From a checkpoint of a small image classifier.
Training: cautious_adamw at rate 0.0033, 12600 steps, batches of 192.
Data: trained on drawn human figures in many poses, 195000 training examples, 12.4 epochs.
Rows from block 6 of a small image classifier, named by matrix and row number. Rows with one number belong to one channel. Each number is 128 + 24 x the weight over its row's rms, rounded and kept within 0 to 255. All counts start at 0.
After each channel's rows are labels from the 100 images, of 14976, where the channel reaches its highest value: "strongest on" is what is common among them. Only what is clearly more common there than usual is listed. The data: drawn human figures in many poses. In brackets: how many of the 100.
# p10: first pointwise conv (model.blocks.6.p1.0.weight, 160x160x1x1), inputs 80-159
# p20: second pointwise conv (model.blocks.6.p2.0.weight, 160x160x1x1, transposed), outputs 80-159

p10.113 [155 143 107 155 151 156 112 144 163 182 113 102 169 134 110 168 117 157 137 145 184 129 147 152 139 155 123 114 159 115 132 150 148 137 118 138 120 162 131 133 146 127 148 104 142 130 128 140 169 135 125 163 191 170 126 144 120 124 166 167 106 124 161 162 121 134 126 140  91 114 142 130 170 149 118 146 159 148 105 151]
p20.113 [107 105 121 145 121 141  75 124  82 144 120 143 120 115 133 119 113 151 106 130 150 137 123 130 188 117 182 105 137 116 107  90 105  86 148 124 124 129 128  95 136 139 174 103 119 133 102 116 101 152 121 123 168 106 150 114 123  87 108 141 140 143 118 106 132 126 129 151 112 103 133 124 114 115 151 144 108 148  92 135]
strongest on: black trousers (42)

p10.0 [117 136 120 167 139 117  98 151 161 173 131 140 170 119 110 138  96 127 146  96 149 139 135 167 109 130 132 123 116  85 114 102 162 138 109 123 132 113 147 106 127 100 132 164 134 121 149 174 123 111 102 159 138 154 158  94 170 170 126 134 121 152 175 136 150 134 134 154  75 108 158 111 150 114 159 178 120 122 102  87]
p20.0 [131 129 188  79 154 100 123 175 148  85 156 100 113 102 143 140  98  97 123 145 131  91 124 147  91 128 131 109 144  95 156 134 114  99 136 100 159 132  92 116 102 140 116 106 119 107 126 150 133 170 119 131 132 157 152 177 108 146 143 150 117 125 149 135 133 115  88  90 113 110  82 117 158 162 129 123 110 129 164  82]
strongest on: lying (28)

p10.14 [157 121 116 151  73 149 127 116 150 118 173 125 181 158 145 143 134 147 115 175 124 122 180 104 128 153 174 168 153 139 141 166 162 163 132 148  84 123 149 151 141 179 175 151 125 123 175 127 139 134 133 149 161 124 177 154 117 158 123 112 138 123 112 112 142 160 128 144 115 120 138 138 139 166 117 146 111 168 177 151]
p20.14 [162 134 114 139 129 124 181 124 202 127 132 139 106 118 115 133 117  56 112 148 119 140 122 114 126 122 152 121 144 147 121 123  85  99 123 164 105 124 101 174 108 106 167 107 166 126 114 160 133 109 153 138 136 117 157 130 147 115 114 105 137 142  97 127 131 142 123 142 127 166 150 131 106 141 112 150 135 148 154 142]
strongest on: handstand (30)

p10.42 [118  97 158 119 159 139 121 115 143 120 125 143 139 168 140 144 106 113 141 153 150 130  92 131 125 133 129 102 195 173 163 112 131 129 161 179 119 128 124 138 107 127 151 102 123  91 138 153 172 123  98 153 139 141 150  87 131 111 130 165  98 144 110 131 117 150 133 142 118 146 145 146 131 138 130  91 190 139 117 141]
p20.42 [134 127 129 110 161 100 172 160 162 125 149 110 131 120 162 153 134  91 174 137 101 135 154 100 102 110 135 128 153 138 119 123 179 137 128  83 128 115 144 133  89 144 144 110 132 125 126  94 146 110 142  71  91 122 144 132 171 170 110 147 152 130 166 161 104 122 147 103 151 143 137 130 123 115  82 103 129  76 104  87]
strongest on: grey top (28)

p10.142 [130 112 110 136 127 181 140 113 125 141 160 157 105 192 146 160 114 157 140 156 145 122 132 138 107 158 163 132 168 144 148 110 130 158 159 148 103 151 129 138 126 127 184 128 115 113 186 129 158 114 146 145 132 111 162 100 155 129 130 149 149 140  96 115  96 155 120 176 141 105 124 153  78 141 130 108 179 138 160  96]
p20.142 [142 154 152 128 131 117 122 158 146 169 122  89 138 120 115 173 127 150 118 137  85 122 123 113 148 117 138  99 138 149 148 131  98 131 132  81 107 157 160 134 108 131 105 116 140 149 148 143 155 141 113 127 111 126 141 127 118 128 139 110 136 140 101 177 146 109 149 134 150 154 148 124 154 119 139 112 128 109 146 124]
strongest on: splits (26)

p10.71 [143 114 172 150  95 153 117 142 179 133 128 132 156 161 159 170 171 163 124 137 148 147 144 126 158 159 111 159 118 145 120 140 126 158 114 128 152 111 167 152 129 126 142 123 167 147 144 104 113  99 171 159 170 120 120 142 161 149 159 166 143 117 104 130 126 121 132 162 132 121 146 152 137 143 108 123 123 167 113 138]
p20.71 [153 101 122 133 112 127 135 101 127  67 116 140 118 126 149 103 136 103  96 110 159  96 125 144 135 107 151 107 129 146 119  92 120  93 137 134 116 130 131 104 115 143 156 118 115 136 139 124 119 149 146 102 134 122 145 144 140 150  99 110  93 133 136 145 105 115 164 100 122 119 121 114 107 168 131 157 119 180 102 117]
strongest on: splits (30)

p10.24 [170  98 186 148  98 147 145 132 132 108 140 138 153 158 149 189 120 194  96 163 124 184 121 126 134 137 128 112 121 150 121 150 143 167 109 137 111 133 120 176 152 173 140 146 129 126 105 101 135 136 133 153 142 116 119 132 154 143 150 143 146 125 108 120 161 176 170 115 118 153 145 134 123 176 140 114 117 190 127 125]
p20.24 [150 129 143  97 136 143 167 114 152 138 150 106 110 120 117 146 124 114 143 134 153 116 137 122 127 170 115 139 123 174 111 154 140 132 122 153 141 152 130 107 149  96 107 102 117 119 131 151 135  89 155 186 120 127 165 144 105 172 147 114  80 102 141 138 131 116 145 137 137 113 116 149 111 143 149 132 157 146 156 155]
strongest on: pink top (64); waving (27)

p10.138 [145 104 144 142 158 115 142 138 158 149 120  86 147 159 121 130  93 115 163 142 174 134 128 138 125 119 143 138 155 134 133 167 141 141 141 145 166 102 145  86 165 108 137 110 147 180 161 107 151 165 109 116 183 146 155 184 121 132 131 163  77 120 136 181 103 116 149 131  93 138 129 137 167  72 128 147 167 101 119 145]
p20.138 [101 148 138 126 117 146  86 161 113 105 165 127 127 141 124 132 108 118  97 129 136 118 140 122 139 109 109 128 135 113 135 110 121  82 105 101 111 137  99 120 121 134 134 136 104 138  91 128 112 148 113 106 146 126 170  83 114 141 135 134 109 167 172 110 100 143 103 122 100 147 118 185 159  74 114 111 101  92 141 130]
strongest on: orange trousers (33)

p10.62 [141 137 172 152  97 163 143 124 181 131 131 135 162 166 136 155 139 156 127 137 160 175 177 142 167 142 162 170 141 138 135 175 119 161 147 104 127 122 153 148 133 125 164 193 171 135 151 137 135 138 139 168 171 145 143 159 153 154 147 128 113 121 114 102 142 118 133 140 100 110 141 130 158 140 105 137 121 163 141 151]
p20.62 [105 137 169 122 101 102 126 113 138  87 108 150 114 144 142 128 129 126 129 105 126 122 136 121 150 104 103 142 103 110 123 157 137 145 139 129 174 173 145 158 117 135  89  93 146 144 124 171 155 136 133 100 127 173 140 152 129 128 156 156 124 127 147 147 133 112 132 101 103 168  82 106 148 125 157 155  94 117 130 143]
strongest on: lying (27); red top (26)

p10.27 [146 130 126 161  99 153 128 139 123 111 115  74 188  87 138 150 138 134 113 175 114 153 126 163 123 159 130 175 131 141 143 148 111  73 138 157 115 116 118 165 134 131 131 111 114 160 123 100 131 128 143 140 119 127 144 121 142 180 131 123 143 118 123 175 173 122 130 122 139 145 157 138 122 136 106 164  93 149 140 171]
p20.27 [109 129 134 116 102 122 119 171 101 108 164 125 107  88 121 122 123 111 103 144 153 118 111 131 140 151 146  94 109 109 161 121 101  98 116 148 113 117  84 107 120 115 140 139  86 134 136 134 102 117 123 101 149 144 171 133 106 142 121 144 133 149 101 109  93 166 128 110 100 114 100 125 175  94 123 191 139 117 110 138]
strongest on: black trousers (27)

p10.20 [143 176 102 137 129 139 141 110 128 128 152 123 146 135 150 123 124  94 118 167 115 129 103 139 132 118 132 164 118 159 133 130 148  75 113 123 133 110 117 125 124 130  97 133  99 131 133 186 115 126 139 148 118 158 105 136 188 161 139 146 121  69 137 126 187 118 128 180 132 117 162 159 114 133  94 124 117 160 161 155]
p20.20 [122 129 123 127 141 130 174 106 173  98  88  91 167 126 177 117 148 110 169 124 119 158 172 159 111 104 125 158 165 113 136 146 143 137 155 140 159 124 119 162 147 169 145 149 168 112 115 118 102 154 135 132  95 130 140 150 150 131 115 137 163 125 150 133 145  98 123 136 138 103  96  99  90 150 103 132  99 124 159  99]
strongest on: handstand (80)

p10.57 [116 132 143 142 133 135 115 119 142 147 155 193 120 146 206 144 149 140 129 120 174 176 124 150 160 147 125 143 126 135 133 112 143 160 114 162 133 119 179 136 170 130 128 134 137 143 120 136 142 120 130 142 145 162 123 135 167  96 154 128 149 118 127 119 148 171  85 152 144  92 181 163 162 177 155 146 129  94 176 103]
p20.57 [101 132 133 146 151 149 149 146 124 124 134 106 137 101 121 143 122 126 155 136 134  96 160 145 155 141 115 105 106 106 114 131  94  96  96 141 111 140 113 149 114 147 128 109 131 119 141 170 117 144 146 116 175 164 105 125 126 179 149  99 124  80  76 153 144 123 122 106 118 114 103 124 142 104 164 139 126  90 153 145]
strongest on: kicking (31); bowing (29); brown top (27)

p10.94 [ 92 176 117 142  76 164 146 147 174 149 136 132 137 175 153 156 133 134 170 152 147 153 184 152 129 170 142 163 111 114 148 114  87 138 123 137 134 121 150 158 116 168 130 155 106 122 132 185 142 115 138 177 154 168 125 127 140 175 149 135 149 129 151 123 139 137 176 173 125 119 127 116 144 186 142 161 131 158 137 122]
p20.94 [118 162  99 151 132 137 142 121  90 118 103 136 124 153  95 140 164 126 131 144  85 142 119 101 117 143 130 142 116 175 156  99 101 143 152 156 118 141 146 109 143 104 112 110 112 127  98 128 130 127 143 193  79 117 120 104 104 131 145 127 123 123 101 133  85 154 158 131 146 139 124  85 134 123 130 139 145 114 136 132]
strongest on: bowing (47); handstand (27)

p10.121 [139 116 143 107 188  85 160 115 119 150 133 151 132  83 156 121  90  95 117 119 129 162  78 112  96  94 100 100 149 132 109 131 172 110 118  83 157 176 130 101 117 133  83 135 142 112 120 134 115 125  92 121  81 149 111 128 150 116 112 116  79 134 128 132 153 115 122  94 135 135 140  95 153 113 125 146 158  88 109 124]
p20.121 [102 150 125 153 140 152 104 146 114 109  90  98  72 119 127 101 120  96 122 125 138 153 126 138 134 121 109 132 107 140 122 157 102 120  95 151 112 137 104 144 101 131  86 130 107 140 153 185 119 135 118  91 109 129 133 137  94 154 137  84  95 127 121 139 148 105 155  95  96 133 113 108 126 114 122 179 125 126 188 127]
strongest on: orange top (55); yellow top (29)

p10.78 [147 143 114 165 172 133 161 130 141 166 137 124 166 149 123 140 133 129 154 138 143 152 123 150 116 147 160 103 177 144 142 154 148 169 143 143  94 114 143 116 134 113 115 157  83 147 146 144 189 112 174 130 121 138 148 140 161 128 149 151 123 148 138 135  98 117  89 111 131 137 155 132 141 123 151 131 198 114 169 147]
p20.78 [147 141 118 113 120 150 138 160 155 132 118 145 127 130 134 164 122 116 152 118  92 133 112  66 148 143 140 125 152 134 170 121 143 120 120 131 109 137 125 137 121  99 117 100  84 157 131 133 126  99 144 154 141 154 131 139 115 108 132 119 133 154 124 131 110 138 106 122 125 159 148 133 173 125 157 150 120 134 124 153]
strongest on: handstand (37)

p10.148 [147 110 133 171 144 159 104 165 153 168 114 108 154 126  90 166 102 131 143 161 153 145 148 173 107 143 144 119 163 148 140 162 147  95 111 154 127 111 125 121 100 146 141 113 144 133 141 137 165 143 127 155 173 170 140 160 127 151 155 163 118 117 168 172 142 136 150 141 120 151 137 116 141 120 137 179 141 157 101 136]
p20.148 [111  82 109 164 118 134 102 123  72 136 149 132 136 131 150  99 106 150 107 123 155 135 100 127 188 132 161 121 122 103 107  89 109  99 150 119 114 102 107  97 133 139 162 116 119 123 117 112  96 128 116 113 151 106 160 114 133  97  91 150 156 136 110 109 122 132 134 137  93 105 111 131 118 111 152 173 105 130  87 142]
strongest on: black trousers (26)

p10.86 [102 144 142 161  93 135 159 139 167 136 134 106 143 126 146 136 146 165 150 126 165 168 144 163 141 144 174 131 143 124 143 123 125 157 154 154  92  85 163 153 137 127 166 176 141 122 137 134 160 152 160 154 149 162 147 160 130 131 141 136 167  93 127  93 138 141 153 122 130  79 166 106 148 152 109 125 122 167 150 173]
p20.86 [104 159 122 127 114 142 108 116 120 119 118 145  89 111 137 119 113 103 137 133 122  93 131 114 104 144 144 129 132 127 111 171  77 100  88 158 116 147 110 150 136 102 100 109 103 119 143 151 134 140 149  98 123 145 105 151  75 202 149 123  66 146 128 130 102  95 135 131 141 155 136 108 126 131 121 135 110 139 163 126]
strongest on: teal top (39)

p10.126 [130 160 143 147 113 162 116 116 145 144 141 151 134 153 151 156 120 132 127 178 157 130 131 130 111 128 165 160 149 122 125 130 133 149 114  99  99 137 150 155 112 175 138 143 101 148 198 124 156 135 134 161 141 133 180 143 159 153 137 104 162 110 140 142 118 148 126  85 120 109 163 114 152 153 116 133 162 180 107 146]
p20.126 [ 99 141 157 103 102 180 110 125 124 105 103 172 110 136 122 133 138 122 119 120 133 139 135 158 113 132 104 154 103 100 144 162 118 133 116 147 121 139 149 130 149  94 140 155 110 166 146 123 164  82 122 132 120 130 142 147 104 151 145 147 116 158 127 125 147 158 134 153 160 150 113 120 122 140  86  95 116 148 146 145]
strongest on: bowing (26)